From a checkpoint of a small contrastive audio-text model.
Model: 10.6M parameters, log mel input, encoder activation geglu, encoder layers 10, text encoder width 192, text encoder activation gelu_tanh.
Training: 7200 steps, batches of 512.
Data: trained on simulated sounds of rotating machines with and without faults, 94.4 epochs.
Rows from block 7 of the audio encoder of a small contrastive audio-text model, named by matrix and row number. Rows with one number belong to one neuron. Each number is 500 + 40 x the weight over its row's rms, rounded and kept within 0 to 999. All counts start at 0. Numbers have three digits each. After the name is the row's rms in percent of the matrix's.
Before each neuron's rows are labels from the 100 clips, of 14848, where the neuron reaches its largest size: "top examples" is what is common among them. Only what is clearly more common there than usual is listed. The data: simulated sounds of rotating machines with and without faults.
# gate: MLP gate (encoder.blocks.7.mlp.gate.weight, 672x256), inputs 156-207
# fc1: MLP up (encoder.blocks.7.mlp.fc1.weight, 672x256), inputs 156-207
# fc2: MLP down (encoder.blocks.7.mlp.fc2.weight, 256x672, transposed), outputs 156-207

top examples: rattle; thin (high-pass); piston engine
gate.236 100:479539464484534539413494402516450485524472455455422451522462489525446498513495478440508528525564444503586454438479519493449490497481511481468596494506414534
fc1.236 088:528469542473452534471523508497517582419456524531556500494480514441532419447437565439511487476421472483510508487513561493517502542471468545552469408481541517
fc2.236 084:486514503535553490521491462589474430429570537534493496512476593514479506475465500476519502528553561496546550505527507486570526496534523521476545452597463469

top examples: speeding up; grinding; gearbox; rattle
gate.582 094:474494482457489483479529465472481597435458485455471451527492454533500519498520531471510546528577464528472523491497446528508530489531474548531509440444484573
fc1.582 098:508488504497546543520552480524491399551467488447476510438528525474543462497586464580451494524443468554467463568565574513539469539483487457481495588441529508
fc2.582 099:503497530448485454463438492500493484403521536532530558436460483523481513516440528511513467496482495487533513455499473489486486449488468524498567490553448389

top examples: speed: slow; conveyor; speeding up
gate.384 099:429512546445538593430520488504471466499440458518497467552521434544513483547571502555515513522482503505522507555550467464578489498436427465488446499469488506
fc1.384 099:541456491520466423525462510450472484453535500515551522482542496533498517546456499517541440546505581454541485425452512470591491460500438489471506459518498504
fc2.384 107:461525538406532563435543489527524531506497446488523457520484489495534519535495466501491499536509460469493548601506478454486509514466508472513487477465552551

top examples: speeding up; reverberation; text has "reverberant"
gate.240 092:477480580480448541462523416542511480501461458483470474523419462504431474472551517492560524533612430495559464500498515502512540523545455419543495499535481556
fc1.240 083:475529471491515516491492573501494592484484531532536564471531487470596479421429481577449503513474498518463525468560494468391461466420449580504453481456465512
fc2.240 082:541467496506457490534536558448445557486493505491509403480536428458521564542524470421527591549556461519562475476464517597453523522505462487531475502520472509

top examples: state: faulty; conveyor; imbalance
gate.499 103:481584522489506540463453476474449458510450445535430477536534496521466539559470512480516517552550392510579504461494485558539499513427547466455547457511415474
fc1.499 113:514413524509533463496465539593563521525544569440489497538509509446463495471485415491414424444537490509489507511508475475468517486562477511512492543550547476
fc2.499 117:498494510485451514488470559498519596446529494530570521485429505503535512450529494564474518539516515484526470432519504499455453476484453527510573463619511459

top examples: quiet level; reverberation; pump; rattle
gate.130 103:499496456475498559461507491559424554483431486461480458443425515502465493475492413548469497598499441550548541514565602516473487474466519487490537460571447542
fc1.130 081:440500487491505426556520413509545477531505506468453515548544427597547430534496465520494509432472527528476457486536508442537462505568463460533482528405526539
fc2.130 082:451508535505520470516502523528498453438545480510511566487500478542550530507461488550543598540507547499451573525515482492506514490522517527521504436531484489

top examples: speed: slow; piston engine
gate.540 097:485524440509489506467544489496402475512463483525453462455501527485435475515486466519536452528526458555543508475506517540505462476496489499509623464562392489
fc1.540 066:547506481575489502508574550553444472526565572532434516514469504541480447497494440508535463499575492511505476471503441558482502506506471527452559519587455464
fc2.540 072:465509488524518511489579524542433485434438469491556421470523503433508486494512423519507519535482474520520583494543514553434460516430557542484554478525439504

top examples: rattle; piston engine
gate.506 103:555480521446543428486553505502459461473500521558498450528511487475451463558574479522443449505530497514530501410513551478505452439510502483481491474543467482
fc1.506 105:523502535460571478484502486505511471498496500507445455498471466497585548458559506547509514597532475488531427502586454538515488531467436398495443493525469461
fc2.506 106:449586511532503576497470523481489495511536455453517497468564582502521479456476487484556494474459526532425500589452500487520537501509525533461491501432489556

top examples: quiet level; gearbox; electric motor
gate.30 093:483529466509529540447504443494504457481490431387522532495508539414483470581397491525549495482445508490540544509520486501484557520449470532504486470574514458
fc1.30 096:524433560426483383511495512494511511467465551563524509460510507565505518452513527441522424541473488543473528507512536495511464427460523517494508519457447509
fc2.30 090:543540540493518514463475536473528558432549541514580475416485562524543520447516516516484487541512563537503557531514519500540503471432486569511567421523519397

top examples: state: faulty; imbalance; rattle; compressor
gate.12 095:438491420532477489460480442503468525540474506536458486448514518536460466478492521500463475527585438549505440491518603507505439433417517496478570443465442529
fc1.12 070:461511499534530467515447482484530521527524559487495467408514499509508460441395504468515529495595464530462447484537582476534470455515551481489509471496530492
fc2.12 074:459500474475494600427382499558442474478504465471507563569525505510516512509443491498539498416540552449518474454513478484520477428539454475472495489543471472

top examples: fan
gate.139 104:563505487524437475531460503465437491471508534504513477499487455487490505538466471500553437496505497532585501452541535549516500464543499544567504480507482486
fc1.139 106:518465546479544501476462492441557446511513487420489514487544474470481515532463490540492397432444474522512469551459454491496506443429478469473508503497453445
fc2.139 107:557515516463445547438512460502504519509495380455504450544551514514469499433506457457495483485537477481518456474472485475441439565597473446436540534497496520

top examples: slowing down; quiet level
gate.585 096:522445495538472498445503516438460490485490458415524421475508533514434445492460479591547479525529469499493490492505495478510546516461527501471500498521483563
fc1.585 104:539524553540532454525490486435500508470506534517480493479451447505508564474552485474411483457564519535462458535600512494506457437504434530505469407494512521
fc2.585 106:513510514495450510459479522517477516476472538427477383524455465526476483507545444473481485441498517534593558470434499581542507582473512522508512511477452508

top examples: pump; quiet level; thin (high-pass)
gate.648 089:511501512474437552514474511469466494451482527416429481512452474469401498538431544466525489449525424503496464464496537528511528537466559495494513469549461420
fc1.648 091:496576519574439453530508429467429561433485476551527557443498534521465472439490507469549604543460492487501510528478592493483480533496562538461577473531486498
fc2.648 085:495498474536491520488490597567540485542544546458484522501502554426493568508560488543406483400445520509508464498515511497508480492497463486491473494492534512

top examples: speed change: steady; reverberation; text has "reverberant"; text has "room"
gate.127 107:527500434535490491530515536474521499407468419505502495462545567395552564485546443449520523436588488555502501533504468556516547443544535535492499505496478484
fc1.127 113:531501501478507510550469463532547460549548551501435472482510433454482508516484525463496478489522535536537504564497501533563564529541493445496460456512525545
fc2.127 116:495444445535421482526505524552513495511480539472484453464511493509472469589498537561511554500470538491564529463484498511508481592433480563524513523483495551

top examples: reverberation; text has "room"; text has "reverberant"; conveyor
gate.526 102:439444545492527509465491568522533561468491479477516468532450481478498440491522549600520496559499518450492548510490459481547416490478479490509566488551436537
fc1.526 103:501552456493502507544526478501488469464481470474458540458418474472542609516457513462477501446486475510543443528504518539578561515469557498502446432440489512
fc2.526 103:540507527509471490531553536468449502480483502552587510513498497574513509502518434517514568509537518539446551489560576481548451485574564547462553464483536581

top examples: rattle; speeding up; turbine
gate.204 100:550411407505453537523468444502511613505496487474451522465505477482485498483456515422508516466511469528532426445481523525551505515520491497542523536486472531
fc1.204 107:516542562514500490546572495537489452535513538492555495542557559570489376512539476583542563472589540564509544508495538524513517476566510558497507491560505485
fc2.204 105:417556486547519500414451487514542512537566469442518532425473531455475543479420535574522445482443524467542481529462434499452557489454476511507495470521514514

top examples: fan; rattle; muffled (low-pass)
gate.467 103:573465449511502466519487588485473585462528523556501478427519506440544546511429451495476483580505533463540493551528472557543555497472513556563487477571520512
fc1.467 105:555519557485515545472471486553474569500519563565528459528469488541508509469535437429556574558581517530557515474503517554444529490483527527492480478584517408
fc2.467 108:429451452497554465486494544530526487550498505494495572462458470453506549485477548527456446471377439507500494534522473527466513519442490440547456584439531554

top examples: reverberation; text has "room"; text has "reverberant"; speeding up
gate.211 088:387514541508533500457510435536515529534443454514509517537523483488443398514475461517551564447532465485516503463563509427487423489514511498471493519411484587
fc1.211 096:587525467607529520485514538466473541426475530514544503540484461533557576460492453458554513523560503451564457481426487525573507455561441521515548465553491434
fc2.211 094:424496541422472473481501456497473499486493462433499465512523442502427464507482471528461585471530462530429534494524460450434436507541461475467507562439476598

top examples: pump; imbalance
gate.599 096:523493474503466484516493514453468490438443509531472492469497575476461506518512564512520475551509491560527488522450483563571511465436508461528512450501463414
fc1.599 102:478466492504517524485533447562557473502477454474554467538566456523512481503502462469484486438529511434557479425507451467499429477555447544549517517488528549
fc2.599 100:506542546464538470499541491537522554501566534538543503482450511474493498486482451437537469552538492534428569523503577508523542426506598518565537454519535496

top examples: fan
gate.311 096:474424524466566477489504465513447486447501482432464454540546485462476563567565421533560529517528524550479553521564514475453497406542472451469460469507456542
fc1.311 096:543561514570510489512545506459489479490527489535502469479442500451495520465524500532485561505566453525529457504514490504448498540496545520465506493491405560
fc2.311 092:525568464495512502552487494448418540480498579476558563519483570581504466441538451498591505462537501535526475432543574523494476486542474542550547484554530477

top examples: reverberation; text has "room"; text has "reverberant"; conveyor
gate.477 096:482494507506542479484556486452475526509480512550543534524461491521504476469488540546516539570513494519449518471521575484496427441544472570538557372468496518
fc1.477 104:455495543507540517457476543521546468548560512564485521463474550496531501471541479457473394464530531528500488540518483537519500499586527456454521532478520551
fc2.477 105:549486511544426485484552543508476500546451542453517542463584496488488489562527475534482471518428495550470510522478565521494476511460528497524498487436489529

top examples: speed: fast; speeding up; turbine
gate.251 106:511428492509448496583563464551475529524465488503493502535518476442502452563548514514437521490482438435525484519546535452503491486493553454568516538506511471
fc1.251 109:512516524497450586488477535517433532462490541468491494434489497521475551459503452454432541506488578530464522530482532519459463477486469495473537545448505498
fc2.251 113:540451495527507447561543458502519455504452516568466527558541485470490488535428466481511513533535438447517498500533479491494513505539467437537454492518545454

top examples: speed change: steady; electric motor; imbalance
gate.92 099:494512464571499524509526461450414531514476448503446516465405436486528559496511465472584467558503435550518487475577558554506507479493444532465503464466459560
fc1.92 100:545500516595451514526595515531486502544497522502523502453416516396526521471541488464585495526467528512503500486486599565499530582492511549532529509487468511
fc2.92 101:492486522538611484520541484516487532506498462545457536467514516450488496412452529519408496487435492538454524548555479462497511452458493480438481485507504471

top examples: slowing down
gate.141 097:485490447590526538503461512559470473525519477415466457503601509503460443542472481597504532498563491506482492486512494539494493466440487488456534530551475469
fc1.141 104:482548482506436453549549507536489518566515497586526515535492577536492423509543464601546490494560488497483502505535488447478454557512526522501542519483491526
fc2.141 099:578485574476513538464542538488498445514417473514526479543539498475517497475527540435457474459505502531522488544535481501531535545557523540527445549405499509

top examples: state: faulty; rattle; speed: slow; compressor
gate.448 099:505552495452471469524521482449462518545441510559490479522474482466462448471481430447486554546569516492469441458500573493513410471507460500536513443467511510
fc1.448 098:522518558521582547475494464537476501487532491445511450547563537514508465535407505512582527491537516476526553513518492460565595460494474465505448477567532478
fc2.448 100:489548403491553529539493455503514516479537433489477452549546571556541499457508498456521501497490487457497485487463487476557546514503560477486528522507459557

top examples: speed: slow; piston engine
gate.662 099:511492422522499526467512457510415488562485495535504522502483556507481479444569467500492483578427443538535464466535528493429471468456419500496504542560512511
fc1.662 107:509511458510472520528472506572479516514548542604513469533499542562595525523583477432452406553454583530519560543506522510504521453507501521491473488515563530
fc2.662 106:533483598503458484478448559460496484447508476485526467460485447507533485531520476557488551528412507544497526548500462477477532516415543528449442534477513488

top examples: pump
gate.221 099:515472520533530512543479526466491489455480496445457473499487481485460504455484411498505468498514453565496531556519521558545489425519429489471508416455503495
fc1.221 103:533412520559479469497499563459550463514521503541493447483458532527484511481579470498476500475424394541495454492484534590458470497443525511486528525498510544
fc2.221 104:529551489510528583513547435553553510570473505433522471511516578550597470440536527502529464521497505491569487516488508502515541591480495515521492525498580543

top examples: fan
gate.447 099:449388432559504535520443518599548522524527488444441455484510461548541517453555474529522476498545521518506439527488462475548487492492494457484542550519523535
fc1.447 104:494505482536477487548440454435486518502515507505478537481564481573490458436470503550482481499427516551405564506501550471495435463499440498428502512485499555
fc2.447 104:412461454488556519453484524604533514466535478543504457562523564501547517526502565437509485518452463431541508507477451464482555526457548555570458522533534467

top examples: state: faulty; speeding up; grinding
gate.434 097:529568528438438526490484463475496533476496425495499454448409453479506491512464514564450482584575468478535495481505544447538424441386512450491546546461432482
fc1.434 103:478423497499533481450478493524559526489523509523511545420495499449523500550491543499444498411550558486518449508511414477490536524468460533506471510550502499
fc2.434 102:478547524531571481485456515480522448463621466512491512456490578504504540526470459480487494553553518525510542514503461496555589389469461531465531435529533484

top examples: speed: fast
gate.250 118:418459516430521467523520490525448474518484484556428516579429509479403531526525489460485473489548477455478507477538517480493481455519473408511513485492498523
fc1.250 140:540491544584450533508525473556489561470462530465522497437495479482488482457578451602466623508495495506536441488549551504491476501418446504485507567477525518
fc2.250 141:455436488448494447529507481531462410505465508546474483562511534461445484577511450451452441507493480408490516481484519494521476469530547466519562515490478483

top examples: rattle; speeding up; compressor
gate.219 100:480456530404489523466509520451485491448475428495489440408467475461448570471544509496552509453544483544539478468579502521493484448518539487447563497485405523
fc1.219 080:496545518489459546485483477505497490437490435491493457607532499466538500508519482430492470463541560493521508505399421442479510449514491442505417517488510526
fc2.219 077:499490476504472483498498522487524529442468440448461513462528461459478513493516513479406456538472425512459449529551495485508433485447510433450508572480490551

top examples: reverberation; text has "room"; text has "reverberant"; electric motor
gate.382 107:567498432492445528510510491498483560536398514489453496537458497525496458490490384446459492549571434500499452487504551477487418527526443492540547508495466481
fc1.382 117:545535526536551535538513566564465434484524512414466465504548504410501507491544495518567493510479493534511502506559534554549564477441528511448472535531514531
fc2.382 113:459622473532502483510484452529481516456522483487538509444491524504458475494503506549515511460567485490526465469455529522552450473443522467479582460495462513

top examples: quiet level; bearing knock; machine: fan
gate.329 089:495529445509472510507570539569465494444460498460538528479524569478502423500582489535460545521548518464540489441513585451545454447486524500555527493516487471
fc1.329 091:472521477543523506528556502485488525421456504485508524532523501440502491503539439587518519496492525524507557485557461498562442454536509477486447431459469559
fc2.329 088:490506533493390494505512489445521525579459470500497487456520454495474490477510478485462505470453461550488484534486445490425451562516557456470526526409415522

top examples: quiet level; reverberation; text has "room"; text has "reverberant"
gate.462 099:514513432466498524480557564455389521470442445498552496537499498498519537600471478578530439545512489494486509469487533509448542516441454544555528444510467545
fc1.462 101:465525538494381471481431484517508443460524564542507511483486452449458450482453490478466453480547495525511526486439505484557403382541562486498549457500437455
fc2.462 100:511479449580543394563519547546435495520508516577485583443474521411501565533450492502511446502494496519521501554574479528503542456458545527521471482480505539

top examples: rattle; electric motor
gate.57 100:542508455494529516486522466488468576545380422428438530502492506446474516442481463501497428509491427504518439478555520498505487528477463511487537518480408477
fc1.57 085:518498510474485456489448446524538533468541535408524479459553459502506513449404512540563531487484491537489482481484503505412502535505447484489467530468502515
fc2.57 082:511468436525428485550559602543522486548472502480512516488489502370480500553585560460440481458544533481520423483451511533532502514499611487586487461451525439

top examples: quiet level; speed: slow; turbine
gate.113 103:504556467550508488448539452498467442436467442396449501517485475476483516543501419569483526544521456496532436516490478496585435476495458469506535479487442564
fc1.113 098:483439582484426482531428529450465494518548509529461487514507498507413501458484531417502465507480567589504609516534554514437530473521586468414475543533477506
fc2.113 099:462533532459597511547512477483484496532518497479465531509462519498513506492602542524527505521506444534415451560585462487560507432546535440498528548505501539

top examples: conveyor; slowing down
gate.138 093:464514478467428481509552504486454492511439444435483482551482480496441463570480547517550508533558530526494485505495536482552490489413560496533512466487482518
fc1.138 087:547564504490415520503555527512451478513497543538543534463450543450519449476478476512492576532465487479438503483524513475440476511564465517511449476517487471
fc2.138 090:444487447455469521450501482532599529548509391479537541506520519454479462499441526503522472535463499405520437529409423447461485473461493518590474506469499489

top examples: pump; muffled (low-pass); conveyor
gate.143 099:558425456430539549502554509492494488473447413424470441534497520500475478517512474453543523572495475533598529516513576534490527431477451526552527490516461511
fc1.143 072:522470470554446461567468534471467520405471496462536541472456453464504624543462564437539533509471440512546480480463537569514496509477586560567524455498532435
fc2.143 072:445555444588488498546498465560478539477540501532519553573527519453486503469405492505527539529555542465524582486554437442467501449537522469498515509550551511

top examples: state: faulty; speeding up; grinding
gate.485 095:516504430506458491462527479466468574506372491517529534504445452545499424490478519522512551569614474503488437438496544471514389511533402537613546440480493499
fc1.485 082:518471482486530480474525555470476520415487525451537482496556486499440488529490537441543452458607467513474519441444560582488560500505529568559516496535481512
fc2.485 076:494563492451543523457481484533572517499550453423529464566530554560530502487500518465466462542581515501532480506452449496506600527527473471511499567562559443

top examples: quiet level; speeding up
gate.328 100:543508502505398554457490456461458571474434488533526454533427563539519498473446485541594462585485468488540455483450572543489487503491468524506497485543425491
fc1.328 108:554467539514507506489517414446441517393463479482513464467495482501512526529563508518648516469476432546529485546525477572503536524512500536502496466494500514
fc2.328 115:491558522504473480469505533470577529503522502450555465405483505476505471474472541598459564543442478524470475553447466477517499487421459541520522493467477514

top examples: speeding up; gearbox
gate.170 092:483514469523483497431477472493453503457459467529505475402474480508452467517484471515491445556490394510577517514486536489464465439468488548492576475489417525
fc1.170 068:502455492536464491534452583402463505477548515453544492527472479427525536579508485428497509440463495503542555498551503477490519508566581495481452473497534526
fc2.170 065:481487507554488531445519460498483511536518414489558512561460538459528492474439462436505531476557571430486560501522549434431558468562489540443469471540534471

top examples: conveyor
gate.155 103:432535493508600527443452489491489441444494439439476465527562459497490508549479510531541488516447462499514479532456493492600494438462486443437503491448452532
fc1.155 106:512512555459511464498537531511502480415510445576510498501428507431489556560583517477562526510515521522497581528508499544450553545477581499511453447523471478
fc2.155 105:537413521502420479501517501465480520558494545527475489567422440521507509510547474557510567525489503499485480495564527458455478509514494504500494564530486479

top examples: quiet level; speed change: steady; pump; text has "thin"
gate.230 102:519534496544514532507545469487415537534465508466501484444512522533479478503537517573523492475489525542492554519525572540470499500485479517488527442535487550
fc1.230 100:451488441500553469502531528471492565483445483541533551560466473570536570465420419520545530555537506419498481430453489544523461478539477477521535489514430431
fc2.230 099:501529517576437480509484526508486514471518481505525486445514436466529543503484480525537588434601444511519437473517513506483474486470517487482549508451497495

top examples: speed: slow; conveyor; compressor
gate.403 099:469502472487550559491466467535521507536497481551464439523495526526452512462467492532556427497540509522550509512489411544563514503418438475452483512540502506
fc1.403 108:581571524478519556459519493519439435399461508479474473591584510497462500551539495425455511449521488547508517473492519546546514500542480539471494469534506487
fc2.403 110:527429496463504536503512556472514524439517462527505464561490458566548522574566570467520502559535480501533544477452474521451563529430566491491483523480495454

top examples: speed: slow; piston engine
gate.361 104:482532483454519531460554506513412466492459489466492502463465592416457433523468472466504509482411533513447536544503543515432489514452499532511536499558443519
fc1.361 105:539436479478504476453562532498463467446432474597556551536464528448471516500547486499580525474479524539456537523504508492441524433565532539537442424499540464
fc2.361 111:478554451598496436495500530526461457470568545573508548548485492479440549502497441474531473419575508487492519461507491512548498439579511429493527430536523521

top examples: pump; imbalance; muffled (low-pass)
gate.598 098:526458466555452521512500436538457515521469535473457516473494463477429514498438540480492438451529504549537422503520532537575481485499527447564543484486488489
fc1.598 099:443413481477489526505445513444460544449560490540511531515550489522517516520538477479525526475502507486445495494439615443513454444542527468472530492461518496
fc2.598 101:511490479513531531459524536505456551420497468513573561475551472423586537532414516498492520459447554479448552485531476488438499498472439573497440536487527542

top examples: pump; speed change: steady; quiet level
gate.484 098:548496470485475517525507541497390513425404469445471476513510511440496548411475417470549464545510457535542490466504539562477471452520484525503488456505429483
fc1.484 092:493453495481611491467528498567558477613530497542474520537539543590470475558499503520472500476488476453496530477484505491496487495541472440485539552490525495
fc2.484 093:564567468549466513500579551469464582564453507645527514479469493509515580544544482568510477540479511483470503515476540524455495458461518523510514399503507497

top examples: conveyor; speed: slow
gate.74 091:479492556463567523461506513530497456500519440471469521480505495487528495514461572522393490498500451530506534580518495516566526449515512501483460470441519509
fc1.74 089:561460533496527568484552454531479454552467486371524526536539455439516480547444441482499483457451427452517467517503483488516541542583444525578454537496511542
fc2.74 088:498593458563501531494476507542450462469490534531527567511550574463517507490494519430432504387398565506500533480493511529484512528506534547469480518467577523

top examples: rattle; speeding up; compressor
gate.580 098:460538496507476538423485481456480549499510417476504451441471470514514514503520491449455556543615420474573473489493478441531448439455454480476600461524412547
fc1.580 097:532473542480552486419501510503515441442544422502506407492470479487505532547476477459496532558511424470579481571455479495559550480468552497549533525539506530
fc2.580 096:539419472504490485557475527490413537489493519532489482581539516481489520534517497442518520432469519492502515513536536517457462556508574509479485561559493500

top examples: speed: slow; thin (high-pass); compressor
gate.33 100:546504471501499499492564464478456545464443467522509537501430442536471561494571468471593582523503451513517516454525585537518502470507437488513513483500475537
fc1.33 097:477430571519509511453431416453536522446521478465485436464497538512426504464473521555582524466523479522523523495503490563489482484470506512392562492562441551
fc2.33 094:562526499516419525460454496518539573433564544465488459519457451441493507523467501490478475466545543513636445482473483492584479480497489500543488497491553542

top examples: fan
gate.46 102:536529492488511508496594614531486493523458450492503428472502506488470556533546452460460450551579494524540525451482523522537541434434538528576528453516453432
fc1.46 085:512513480492513394483498524493442418442459502512511521508494504453385452505490531565553504540472514453471566449547436493539496506513521530481542515569472448
fc2.46 089:495469483458442519426520493494483505460430503463510483508611495459471455550451494478510493493439486476450511479470570474450428528490470489539430562436465497

top examples: speeding up; reverberation; text has "reverberant"
gate.658 103:500480498488507529478531495529456575572451545502521464594495505554457501504516432534541498455583488492536508496542535482538432443537521502472552478533430510
fc1.658 118:523561483474485538544476520408431466496459478527477501473512462534528549544540468534493545513468440529466529472516558579482484475481470462447488446473508571
fc2.658 112:496481524434555543485452510502520497527488459535441462592494528498545531446500460435534479527456496480487524595537415484518567451491476489478433524515561472

top examples: speed change: steady; squeal; electric motor
gate.80 102:566488457518467552440516508497413460446481472438510503463483605475498525475442472492539402544461448519489498518513503603506576454488505588501522407552469458
fc1.80 105:442463509514512440541502492502530514504549498448520460511540482487539494536534461521502501379530513531447456515531434489492512553562525490465460575437500549
fc2.80 109:495550493487511569470466423503511571495518402527449448565534496474529513485536496387484456524555464461564454517438468457523503471517504438482480506471485498

top examples: speeding up; reverberation; text has "reverberant"
gate.626 096:422511493482404481461489513456493581473490525508510449494441466555477502478534453533485564585530507490531543551488486498480485484481533518535509391500464500
fc1.626 084:455503537484453525473472445497519528438565516536485454458415462527569520423503626468437537567505535469453461529488525487570516482502512478543527387508539464
fc2.626 083:483473528526473542519535454537518546593515523482460461537539525589533515503545501518471572523422487487511534555507512463476521562446497410483499521481552588

top examples: speed: fast; compressor; rattle
gate.341 100:508504484476488518572484537494499620542497512465467526475485496453468521472486444445518394511572553508497444483533517492513492468476538462496548496483482480
fc1.341 108:513545464517507418482464497490487495454543499594532472459563525502492492507485482507376531542549493477461545490452442465489517531448486550428525488539510513
fc2.341 110:576537536487482530533485471481492499548450486413421461501486437513495508471502488511463509444582454505553370548539496534560482511523490424501540547469513519

top examples: reverberation; text has "room"; text has "reverberant"; speed change: slowing down
gate.401 099:493418525511433513411504424489521528438467436508534486555431536517474422503516509517562540513516471481590488483517498438501471524486500463521506524552488530
fc1.401 103:469475497554499487555489460530521526500580478564502561424471536438519496522519489521495472397542509523472449492527471466504500456518458485521446465427544544
fc2.401 103:502485526435488494467517460518518518538521486492552528527457505503487426470467527496520527540564518475499481487510476464439533524527449533542493528538535476

top examples: fan; imbalance
gate.601 094:541516552551543533517550480533451514499497528515550457474414540469504520477599460512534537458563533558524484555551551549498542462503551494548511421511483495
fc1.601 095:458467531508508569509510506522547521497475524494547463519482504508457448445587470537533532506511511513528544531510518532517461488552446488462530468475496518
fc2.601 089:476551505612492536486536538538530460563478419458495532422493522422491502462518547585485500502468519505529466528467500527499516548454545517532486463486477457

top examples: speed change: steady; piston engine
gate.107 093:471477518492530510500498507442436484501423466522466459474559482475485468599520508487478552552537362541475496437539496600479541467413450499450517492482465521
fc1.107 096:500450495567513403514527524500462446440507548613515532488437526500468513490582493435553427511404524521494622549495490522471514494480604531503536452518498535
fc2.107 093:522486429470443562512463514472540522494509455465536508522567502527549484474531483519403520507507528483499399480456488449569466531500484510505486599491491524

top examples: speed: slow; compressor
gate.621 100:480527492468500549499506447459458509517457471484499448446486495514481506519468443446470510539587435568568500503496505530523455454481481470552559472535424479
fc1.621 060:572518484467504447493467458496498445520549544511439437467507490570453460545469431439481519479577415531486454531426587484547532501538470507486548540496465535
fc2.621 059:490501526525523476547511504490524492492500453443531486545460367542537525533553498468437527482587455442500457454492566470537492538597522520546514469494530488

top examples: speed: fast; speed change: steady; grinding; compressor
gate.600 107:520375513422470500509454520420536538435492466490480502433531511522502532529411567452592466463529439530482445499459509516470499480518484554497587522464469486
fc1.600 115:462511468606448524510512562522451505561507496529474560550529482500473529437540432535530530466421489469439516474550526440483436483489561418434484537438483536
fc2.600 117:487532496542550501491488462455508487455531477538544541397553500440493470456493558550509450456437480543440481522519459486490496433481434528481525460439528527

top examples: speeding up; piston engine
gate.272 095:489487485495515506435503488486467490498426427460504473500458508520432453527540510535492525506543460515561493486521536536537459474439478543528522475552475525
fc1.272 065:509562467474448530504496467506441522529486440521510500540551553451424493456460466506498507498451530501510519498522475447464474508499521548474516484502467480
fc2.272 064:454547525556544503461492546494490450459539491516545475488506574480493551531535535487517482511432585484502620553498451514504542504412546592471508433544496473

top examples: state: faulty; speed change: speeding up; bearing knock; squeal
gate.355 104:521487401532496544536523496510425521472397399443486501524522543442440474499450500547553481517461447501501473472596467504513507529452423518506501537499499504
fc1.355 101:455439560451508513464432498457573526543559525539464481486527515525527491516513480458482519478539474555476508508456502479425553481477489478510469551468491453
fc2.355 091:502520494550516463468477491445567457557576458481524540473506485483485457517513515520444489506471471556440443525490515434546500442530493485448484508449519556

top examples: rattle; fan; thin (high-pass)
gate.375 101:522533455496516568483486552512410555509527509545452518486547516556493485444520500450458522530504457489560474488549532446546489436461465470450498503515464484
fc1.375 101:453404424480550429557485502495462452459451455461431569546526476418488507585477475536511450480417547481475540484501502494482513474519491507540474544474488536
fc2.375 100:492444469505409531510531543547516530505461549402574481543521562506444421504536468583492550519494567440489506449461542491463401574504430518556514528542531473